{
  "encoder_arch": "resnet_bottleneck",
  "model": "contrastive audio-text model",
  "dataset": "drum patterns on synthesised drum kits",
  "train_examples": 26041,
  "noise_aug": 0.01,
  "n_mels": 64,
  "hop_length": 320,
  "input": "log_mel",
  "spec_augment": true,
  "win_length": 400,
  "tokenizer": "word",
  "vocab_size": 159,
  "loss": "softmax",
  "embed_dim": 256,
  "encoder_norm": "batchnorm",
  "encoder_activation": "relu",
  "encoder_depths": [2, 2, 3, 2],
  "encoder_kernel_size": 3,
  "encoder_stem": "single",
  "encoder_avg_pool_shortcut": false,
  "encoder_widths": [192, 384, 768, 1536],
  "text_encoder_causal": true,
  "text_encoder_width": 128,
  "text_encoder_layers": 8,
  "text_encoder_norm": "layernorm",
  "text_encoder_norm_position": "post",
  "text_encoder_activation": "reglu",
  "text_encoder_mlp_ratio": 2,
  "text_encoder_head_dim": 32,
  "text_encoder_fused_qkv": true,
  "text_encoder_bias": "all",
  "text_encoder_qk_norm": false,
  "text_encoder_parallel_block": false,
  "text_encoder_inner_norm": false,
  "text_encoder_positions": "learned",
  "init": "lecun_normal",
  "residual_init": "scaled_by_depth",
  "optimizer": "adamw",
  "learning_rate": 0.0029,
  "beta1": 0.9,
  "beta2": 0.999,
  "eps": 1e-08,
  "max_grad_norm": 0.5,
  "gradient_noise": 0.3,
  "max_steps": 10500,
  "batch_size": 256,
  "epochs": 103.2,
  "lr_schedule": "wsd",
  "decay_fraction": 0.2,
  "final_lr_fraction": 0.05,
  "warmup_steps": 520,
  "weight_decay": 0.08
}
Rows from block 5 of the audio encoder of a small contrastive audio-text model, named by matrix and row number. Rows with one number belong to one channel. Each number is 128 + 24 x the weight over its row's rms, rounded and kept within 0 to 255. All counts start at 0. Numbers have three digits each.
After each channel's rows are labels from the 100 clips, of 14848, where the channel reaches its highest value: "strongest on" is what is common among them; "peak in band" is the frequency band that holds the peak. Only what is clearly more common there than usual is listed. The data: drum patterns on synthesised drum kits.
# convs1: 3x3 conv (encoder.blocks.5.convs.1.weight, 192x192x3x3, each kernel summed), inputs 96-191
# convs2: expand pointwise conv (encoder.blocks.5.convs.2.weight, 768x192x1x1, transposed), outputs 96-191

convs1.2:140102171139091101109121102115092122135126143096096112178105110136099117161133173134144141159098146073151099102101081147135089095126117105121132118112137079140148162117070140114128107141106179103114123140129137102131113129129174105066131111137117135151129141095154118136107129099122094131
convs2.2:101112077119118163109122169088113152087135094164103104130132138095130129133136111176139117089132159064132136084102119128170164158156116129125112148102098138148108157152124124131086114159122144119123125149114079116150114119132108141090107132124124106113121159095133093135084104117142094190
strongest on: pink noise
peak in band: 0 to 250 Hz

convs1.109:083088116157058109110146092149140150130126143139107111131087115084102140091131090101118097096130157115136151126109146127136120066100132144114137105136096119081150124141083132124101087144129127135106154134151152096116128147115127156185125098092159128129125086150122106171152089144133144101
convs2.109:122096111108158165148131138111128163098114146120142155109137151115142113094140126121133100151116196151129111129091160097134146078139134203138167152144136130114110115125140140131104125141153101134142119131083138112099118174128096126138127115125102136178091124134145152123190134156156126115
strongest on: rimshot
peak in band: 1000 to 2000 Hz

convs1.31:152138138114166149066134153132137130132129129154141120126133140149148106180141139084105108129133123125099097099116146079118155140121105098146085145140165160125117088127121093138099136123134123114142124077119109130129125105133132152098104155182127086153152098159123123127106089095117134120
convs2.31:108150133105169143117121111124131104121093116096141119137133117112150108150122100143105105141095108116107131109157107136145094135119112115139084182118080119105133084150126091138147134088110115113108106103114141092127128159132099153144148162121124107143159163106150094089123146146097106140
strongest on: tempo: 110 to 120 bpm; tempo: 120 to 130 bpm
peak in band: 250 to 500 Hz

convs1.19:111102112125108084114126158140146130137128104102139134128104099126145137134154147123102140094068152083075151100074111140111145107127111170142147111143118134137148079125125099095122113121132131155120136087091132113098125132069069113149145122124109092094138118128172151131118087136153115127
convs2.19:115076098123087108123128100170139094120141136130108124089123130137113125152108110108104178092153143122120074131091127133140120082156131113119183088155143149109186164165126114090097077141126125102134133145159082125128160114156149113165130118146075157122067127117146084135128158133109078092
strongest on: dembow; tempo: 150 to 160 bpm; march; tempo: 140 to 150 bpm
peak in band: 0 to 250 Hz

convs1.124:098151116132144131112128164110142109108132187130098137132147139155122124171149157173117120153160138145112176136133133117128124151139151094152140079139155109148143093092059148095139090158125148124089157126102147129128071145162145156159149125152151134139155116149124142076161131130119152159
convs2.124:147116131111126139097140092082126129123094120130143143121107126099126157122127086136109097107099123140102102188125102132139156139123152142108089100104132112142145103119099103152096122142132145202112131159165135151092124122173143100117113149153142099126128122145164138101125114137148129148
strongest on: clipping; text has "clipped"
peak in band: 250 to 500 Hz

convs1.150:169160119141117157120186103127103136133124131142136097092133124080149107129090090121167155160121082156110105130151113119090131133144138127137126132154164132119090094104157090080141142106124104115070089121115106155093164089141103157093133132129106107128093163116110149142143120158132125111
convs2.150:102142133161108083136092168115114117091120133133122129129130096158092133145075139137085135097120152166095128142114120143189116083138194109127122147135132157076135126071113089144114099131120124081126102077118143085107157126133122158124092130127135166094115141127091143103163107109113095123
strongest on: cowbell; clipping; text has "clipped"
peak in band: 250 to 500 Hz

convs1.51:136135152139128127124146106109112125092098117113119095090148112160150096091092160145134107126120138129143092150121098101118126145064093152145144107103119134151139106086152118121109099133191121122127152110139098154118120087122143147081132121093098096153143125137097097120160129111138125130
convs2.51:105122104090169095122119066123132154094124159167136137110129097154130132106098131116073105124139176144138152150130120148172083102133129129130153153136119151095078166079117088113115128130132135124121086153066141078146165151137137127103098161135149141118110069119144168146136109116131127148
strongest on: reverberation; text has "room"; text has "reverberant"; clap
peak in band: 250 to 500 Hz

convs1.97:129107147148136119152148124123137127178132120100145126133101109153168136113106131120163115154145124099167132136153121107122108115119145079125085130151128136140147126120120138125153114128128131113093126178148127146144145117156152128150131101111146168111103162093073062147150141108125088139
convs2.97:150142106089103132104050172116127137143154152121128114097149139129137117167125164116097150136178136131081187151173147122130125117122130178141127132093117127099111101161108153104097123049130104154125091190136131136135126140146100137143109144130131145128132111111141144139144142132127158121
strongest on: tempo: 80 to 90 bpm
peak in band: 250 to 500 Hz

convs1.27:120117127111110132077139105180092123100115153126139164114153100136115143140121100125144135132186132125153128167088102068123113153111124120130070150185119124124136098133124115154126154175092117072129154113107104112109150083105109112166151116118117111103132126126103125089120087133119120119
convs2.27:110087119118178112145131133145126111149095136125117141120085145084168124143095135114134124142145139146113091099149168124119131131091166111124098151103121097147083135128121121111113092126135166129081107099124127128182139126105157119129150118119105127159129129108141113139106128146116101119
strongest on: tempo: 120 to 130 bpm; tempo: 130 to 140 bpm; dembow
peak in band: 0 to 250 Hz

convs1.75:145113094139124124099154134112109160103114135087085151096159123120170141148128128099166141152119128184176117151134120076144089123155119098106054151104141129141136124079115117154128155114106087121098124144136097139160144135153130129088150121116103126110123126141093050121112150096113133124
convs2.75:136128115117112120145130122087149125117089183154140096123109088130141101102124065107144156171144104136145106126116099110181125128119106135123096116093168175109132131081130094136114097115138099111158118097097086095154159116146081126072130104108126118156103128087108156111129130161132110112
strongest on: tempo: 70 to 80 bpm; text has "noise"
peak in band: 250 to 500 Hz

convs1.22:109110124155129118086120121131154062132092141158120153100140143107159107118124128153138119116129144132133132138141153098143142148140093096136073119092144140106127133146087112128104141157107181113136143102123076121142139119139134140127138148142138099123129098079112094129167162131126124115
convs2.22:148120153110103135150148172111170142114084132123125082112133130143122121131140108123103113158147145083101132107123163110116121119117126136133092184101101128107109108149110133114139136094137143100154113118127131128147133117132101133152131113131167156154115130116137120128111171152150139124
strongest on: rock beat; tempo: 120 to 130 bpm
peak in band: 0 to 250 Hz; 250 to 500 Hz

convs1.183:128085115129133136079123119115140110147098172152156133091160127134139112126157175142094102118122087144101125116115128092116134157110062104124081146087127140141117116134136107138128149122108130139111115101121127133118135102146128151113126167160138073119138130147151118126133125121119162125
convs2.183:113141112130180165145163124097122129132112131098148094116129145126133104113150110103136109141112137134126152118130140122123111114063137113166074165138114106120152078138137119118145130091126142179136105134135137158134178165127086142179133135165164105149154139157160102103138128105152148144
strongest on: tempo: 110 to 120 bpm; tempo: 120 to 130 bpm; rock beat
peak in band: 250 to 500 Hz

convs1.126:121125123167115129085182092081121094134105088152125139106116111080116110125092087127118123148121115147111115137127078113141132110122160168131109080079146117099104112126096091117132122105150108110125102120130087152113116096102138089109124118115129096095056139143108094151129120116111130094
convs2.126:124148111102153097142107128121107184116143158121142187107160110136142095141141159138093109114108115120130153128081110096140106085132144160144131132146086116072114111130135075153175144130130113129116116118129145127112113114119149110082140168132152100165108168148121144176146101081127122133
strongest on: rimshot; clipping; text has "clipped"
peak in band: 0 to 250 Hz

convs1.116:120111152154161121120140154115106067125095120154111131153136145146119133141092126118118085121147107168138136130094099098133113150078096117152130140082111159108135142115126130149156113127081134132094102133108148128150104138103100104103138128109114125153142113151126113129120093094145128139
convs2.116:144096150173153128121135098146136116120162104119104141154108157058160134104118083100068118129120146116111124110149151141150087147119114115150127127158101075153113122127162139114168116142088168129097135117156098118169111129089129088116129125101157069095107151126167182091165127094108089136
strongest on: four on the floor; clipping; text has "clipped"
peak in band: 250 to 500 Hz

convs1.189:125143106125157105145125092131125142135154128169155141106125130136130098087101120154114119113152086110130184125087171103116093120172163144136138109156170164128089102114171130147113149114138089126096119129148150133113101133138116173156156113149150134110159136082129142118138120090125091129
convs2.189:155143143119106138124107125114123149156092098121096134124115178096155148115119102114122129119150146120113111103172126140085142103121153161140149126135116130160149117123119131125119126111142152117130098100124127137135101115159157143145153107090142131111119136125137131143120144133146088112
strongest on: reverberation; text has "room"; text has "reverberant"; high tom
peak in band: 250 to 500 Hz

convs1.3:107063100151128130090147088115126103136111113132086155117148122125070123108104111130100119118120102134100121081138117067101072117099147125108116183107130126113109101105106137120135143117147098095114090069135120102137106127148123097125130112111083097092118092121101108121147095097114112099
convs2.3:158113162129131114129122125125109134118164187136124174166159188127096072142096116144133108171147168117143139092108137109116125122157167152190119136122145086106110117092125107173151104173117176082130128130132118114119161119125098095115111055136168137155160188130124130151150105128131118178
strongest on: text has "noise"
peak in band: 250 to 500 Hz

convs1.164:141144110122105142150127162129127106071126103105043154159073122165134067114168176110154120139116131119124111105088092111115130082145110117111144131085126119110124149075070104109136129127138151139105156111137156133128092123166151102075163119140156156067123116146145102111105108123137099129
convs2.164:121137123128099103137130132163135121132125160142148084152090119115136122165133106138134141117163116099153135106128137182100162141078074146142143142127116109167132145150120150139135113160099135130094116124153131136124127113151104151109125163092110124155127121113104102113163155175087150138
strongest on: clipping; text has "clipped"
peak in band: 0 to 250 Hz

convs1.144:154112091125161119105137136136112113076133164119125155090112125162132131137157164149112154103131129126082148087109132132116135078167129118139131132113154116073090105119134103114117164108146132168119139077107117112104149147103089122153115133130110136151133072116151116127125122110113076127
convs2.144:105123106136156129112114128092170124128124134114147113144174151130134132126139134104136086172076132140127122086140153121161122142152143133098129167185101127122145092126111118163123094093141142120140125134128160106102122123133128154094131146125144134110113123093106132123115077133123115143
strongest on: text has "four"
peak in band: 0 to 250 Hz

convs1.90:095133119171135136100138116095131114127116140150119090109152125108150133102139128114126129132147118139111115120146137086138107129115091071102077157116078165113143150133136135150120142128089124121135134135143057126154126103141124113147159136135162101130136091133041045130153146117130175116
convs2.90:086117100107110131115130185115159114122132160093091131095168135115102091187150137129127115124152116121131184160142144115090133122125116114150091176116105101110154108137107131111121123066131174113124105166165127135151095158116108078160112131122112117174140138133156107151126134132119138151
strongest on: tempo: 110 to 120 bpm; tempo: 100 to 110 bpm; clipping; text has "clipped"
peak in band: 250 to 500 Hz

convs1.135:154156128157099173115130114142141179116122134106186106151143152104166138148138179127144139147110138126161101106092125114110141101100142093151153153113180094131119118109172133135147153099098120105097103127126136120098158079137125118106096134141135144144166165164126101125119133124183115099
convs2.135:121130119133126136114135139119100148092112102109149116096153130153135132104152108118139137098144106142148132097088097161122086126110109126082124130126140135092106146147146171091142150105132141118142138122125149105114091152083117094079118106180137086128106186099091129106141145091116131147
strongest on: clap; march
peak in band: 250 to 500 Hz

convs1.103:114131099161155142112117099087181100107109147137124133126135098162098116093076123105102155131067114143094181104100118098136145132138107115135122100120127128119129123138139157121141139128167134123163129084164164118168122160120085131109154090148139113121105104150102086088130139097131093159
convs2.103:123121136102035122097135132101122151120137149133129114082117171173127161128080109136152163177111132090113144106134108066095180114105094135150130156133122136115115141166106143093179102099097119127109093145130132116123139095130093076146151090169103153152109114112143127142110130133156117133
strongest on: dembow; clipping; text has "clipped"; five-four
peak in band: 0 to 250 Hz

convs1.57:147130151140134139113087126138066147114122101084126120119096143128134148174124133107127111144088076120123131125139131105153106115140120119095084112117156133104101120065166106102095132145103125115108125120166121093144096109123132166125089094135090101159134148089121094107121095141151105158
convs2.57:152093138135122134181140173133117109139128104138120122133084096111105105110152095109138125155100127068142175108148145143138105172132183147167129098097138108108145108128108110129132076103147104119148110125163117124149131117136130113106120126147132113150136177139122151103099109114122132124
strongest on: clipping; text has "clipped"
peak in band: 0 to 250 Hz

convs1.0:119127170135128105110120151159109140115120122159168142163114142149065120128163167129118120101174136134096152136118115151111167137122100137106139113157173112133118115142155124130148134138101154122105099136113174101162142146141105116136132118153096193140142122140090163116114099073158123094
convs2.0:175136118131097131163120169135135098105134087145104138129082101133108078144163131117184139150168154129133121095134136154109087118152139138105101077098111120143116160120126148108125143141123137147140131116179108175096129110091107087139126190095167161146100148131096125162147116178118089152
strongest on: clipping; text has "clipped"
peak in band: 0 to 250 Hz

convs1.133:128168104138146105131160101114136120129125127113096126129136126145142098120150168094151073142170119102106129100112099124113134121139150150125119129070125107126116097097119132107091095146118131162101126083175109086117127129141158139135123100132140090129103110112095064115114094115099140117
convs2.133:120156109131158089144132123118130171124150135172147144144146130153142123120100069113124131090113109132121134132130153087140143099138109142102115113131055164114135146103152153084146131159136161131132142173126134127084136128130130110161068160107175111196129133094093131165158108081148131098
strongest on: clap; breakbeat
peak in band: 250 to 500 Hz

convs1.23:082131128147131138123103123090130116137107124125122120114148139127131128123117114103154137150188121126177097142166141093135076121120111072123074164138110126127129148136115123164132131116091121113114133154131080139100123136160164143112113124156139114130116134120056069146136180120133145130
convs2.23:110124128124089114098131133099128081128152107139083107138090133127122150113118122138166143143134115130144142134133141105104107100119140122106142087091103192120143153147121167130091122141125131100114135148139057079122119125135105102114128098103117122129086092107108145104149169146083129134
strongest on: text has "noise"; clipping; text has "clipped"
peak in band: 250 to 500 Hz

convs1.11:113121145150123111124126138160124086095088115108100117129098138130122103101150176126133126138115071138119130131092111116121148151115137110132103171106138150118155118135115119096171131140078166163086110119088134140129101157127143120120117124152128137119153152113119125161124111147139115103
convs2.11:106108129150110154102136118149168175156109189135126089142113148120138142156120081127103127130134139132111112104164155151107085128114108073102101123148098107122130152126151142095134144138092092133070075142108105091149106095136137096166127142107118107155145108135125077143125169118104097100
strongest on: clipping; text has "clipped"; cowbell
peak in band: 250 to 500 Hz; 0 to 250 Hz

convs1.98:096103169125128150143088104158101126112136157107170187159154104120116130119136135165124109113098159149108142087115123145121146150104125118124156138104111120097115138156176135190147146149149161151111115125097136126091152169116112114145117130093101142127168128112111139148115116155091117165
convs2.98:133140150110140142139148098138147148129113154155111080119132092135109135143132102100131142121111061132159138138142120159122109138105100108093120125096118144115129105094113158082107122148137115142217150149131135126131125147095112157145116131125134107142098110119118114111160147164137158111
strongest on: text has "four"; thin (high-pass)
peak in band: 1000 to 2000 Hz

convs1.146:125147134149071102117147148142097106128159130157107183190116086136126196113150144117146130159168121086158133158102135172147123081146131125086137127101127117144113145105106140130182139135143112144143109165133154126114146135094130112168158085128158131146120109129106095124148137109128109130
convs2.146:121163125098106112104120158052116135092111142093080160167107091133145081139123156113137134141116114121132111103113116139129123158184107136155111107135105072145127095126126133137119185093131105107097140117108128105135129166165162096139135131147101114099096136135135109144137140130194130138
strongest on: rimshot; tempo: 120 to 130 bpm
peak in band: 250 to 500 Hz

convs1.181:150125138129102103144101160142142088107079105100092125172074123155113093150146157131136127127076087156097116135080128109132125100093121110144111121117132104173136163085096134100140107139091153136110099114130129098115137158138085107158135131170123133122145095117141119115101093118139098132
convs2.181:104120117172117105127142158078074109139088137109088118116111136135150122113111101116163116066093116159134126133146118083139120107100144147150123093140111144149113092077140110116148146103119138153107110083110128156133088152104154118134124085127111073147092150138142120103155097127105107148
strongest on: one drop
peak in band: 0 to 250 Hz

convs1.134:071086148176120118163114152149114158131089153137140105148141110132105074135143170149153132141123099111145108137124149118121133166099118083138110150127104100111143153155148108163114113147095139147132120144153139116133152147167176127080100131115174154129159131112119079112113166124145133131
convs2.134:151119175124125128124153114124123121112122119173127141143143154119085134120127084138144092063145178118197123091155104124120146191084113090119102127142117107130144153106119151125109168122132140139102129131118117129111104136136120118123128100058123164094108127116095147141089150094153122159
strongest on: rumble; mains hum
peak in band: 0 to 250 Hz

convs1.9:113119170148125091111134129111131097107113146183101137175132115136152104124160147115125136102168104119130172090108124132073103096114119113117109167145120107115125109131116138122154158146090074108109134127167134119129141141163124115120150144127156165131126084139132144122148135104166106109
convs2.9:153130115073088096103162140128114136117135147134132122122155143096119160171123064097126129142142129116150104084133128096106171103125146088119130118109094110142120151141150138139125101126118133152077052139133114148118135140107118124166131109136128152132157138145141099101109127117112132110
strongest on: dembow; clipping; text has "clipped"
peak in band: 0 to 250 Hz

convs1.43:130143134117139127143122131146124063126117150153061130140134143138120088115113139123107101108122123158147108119121115095097141143105119140170139097088117073119112128066070124092158119109088134121085120100116116146100079131142125123085124109114149108129111113137109080122094111110135134136
convs2.43:127120100133093084119144132130145144101116143135106164097129131119141116124089128158100122173094139150128132132097126124138091143098111130120116102119135132139169126156167130132138106104114155147101105129132075120128128120125135162135115148143151097129148151151147128114093073149084114124
strongest on: cowbell
peak in band: 250 to 500 Hz

convs1.86:110166142142113142113080176147151141106113145145106122147124119096103089143131139146130138115096096121160138156129127111099151103084142122109170136143119144109101116141106106076102133133085138124121086115108152124123105102086118134144123140149119112139152070076130092142109120151141105100
convs2.86:136131133113102125097110076144136114139143137080112114163155107106170093152151140115137091176147130147136126121140117128104112089098122170167157168140104121142142057181133122106111112152126176153152157114084135128125118153101148166108095112121187119077069123118131154121135114138146103135
strongest on: rock beat; breakbeat
peak in band: 250 to 500 Hz

convs1.145:120139055115137123132149107146096100132108142105146066116102124136123118102065099127130115131137077115112116120131102109132127088105160108122116108123096165092170106146110072123089106112107109127117111146115121135108120159104097115132164113106116115068077115109092113082086116107118126120
convs2.145:169133165116157149120138101115176167094117099154128134102121124126086108130177155131098145151136148116142112089110128114123149139118112139143130123117118090122136189105123179152120148143126182143147129089134134138128144144163104115178155070097111159132125133163136141133159106137133117155
strongest on: reverberation; text has "room"; text has "reverberant"; high tom
peak in band: 0 to 250 Hz; 250 to 500 Hz

convs1.58:119136109110082148122148096135104113117112127100102144157107122081133129162129112134137087115131123150126151125144154143164142103118146124128155141087114065153123153095106147126147107095117135132109112120108145120113081110143133167115149119141109155102150155140132123144127131094169110157
convs2.58:128065105118117161122098142152147132077123120120151120120079140126134086097149125131149147155130172136107138127115139118179073106126167154140135113161105093116145141086150130148124134085122139103149155109125109108114115151125087117133105117159108123134093104113117145084120123129139099148
strongest on: clap; cowbell
peak in band: 1000 to 2000 Hz; 500 to 1000 Hz

convs1.69:097136124148120146077118139143139106104113125167136106114138130113090090132140166112109101084141135135097136098087125090101147097116140118132087158107119146133158141107137124139118150108141121146119132083151161134117102130101106112122124109135138093141160108116135113087112119153177114129
convs2.69:100138127118116141144115145108117109148139134089114104103124174095162130142142101121139152149171119105095162131147127141129074143100123136140131156126114080133122091175125091119115123090127104135129104110130136160120162187132119162100091136150158129118127137130094133159151135121127171144
strongest on: clipping; four on the floor; text has "clipped"
peak in band: 250 to 500 Hz; 0 to 250 Hz

convs1.71:083141118111114128113068092133107143116068105124179113093114096076115124113084097155121111125159112096094136102119118152131147111080138119127143129094139077144140128169150133142117115126131136111161124082112137102143107128088116107115109137125121135123126101118129129108112116147111106152
convs2.71:127168171071096153141110148100130145092139120106166141126134145111091099114130101133161158116116101153140141146162160127135150177118115159149130126087099075102142097127102147143121117139158072121176108126147123092156112127112111144099104154143095149147135143099155143147146098131099140141
strongest on: clipping; text has "clipped"
peak in band: 0 to 250 Hz

convs1.166:111139117079089105099133122120117147119126125120148113146166139116152127136117143111145128104137159095088153148094108093117116104163074133100107129147104128200139115102143088084156125121109118149144126079107120107119099124114112080178111073109100139176153128131104152138139141120122141130
convs2.166:127101122140130109140109097097097100113131145113140119132117127133138134084130147122097130147164145161118092137142139113180108127150104124124131130098130084078116162180133109154105152122128142078142118111121093088128186108104142111161157143148143128131084119138113127120134149143165144107
strongest on: tempo: 120 to 130 bpm; shuffle
peak in band: 250 to 500 Hz

convs1.48:137147128128119148108150127139116153117130102104122154125102146128123128129150119084158110146131081139167098153167098092136106132126128081133126152119151132113129139106145120156128121114123106093095099170125073145117118117136134133075146107147124121161140163121063082111151164103150139123
convs2.48:094089133115133068102168115061115118114159156129129085156158137130125136100095110116099182125117141116137158103098146170117073100166120119127138123110085200131104122072141110123086104108124097125110138148120115075111087110114082124135117100136148088151122141119101128153107164102141121111
strongest on: clap
peak in band: 250 to 500 Hz

convs1.107:135103135124149116144118144134123126128127125127129128098164101091112116132126110124138092098142136120148139121142153092119107105113085092115087159145128138133147126086107128142117131119111119094149122118133105118130108126115133151104133127103115151164108104142090075104158146125096149140
convs2.107:067142138114076103134127135092126057124110124104149110119115143104091103147099115138150154111162122114079159124139147103117096138088128125151097094101115144093092136150135112099113165095123142133093110173120094097146115130138132098139132128122168086123080105115125158113119117138101121131
strongest on: rimshot
peak in band: 1000 to 2000 Hz; 250 to 500 Hz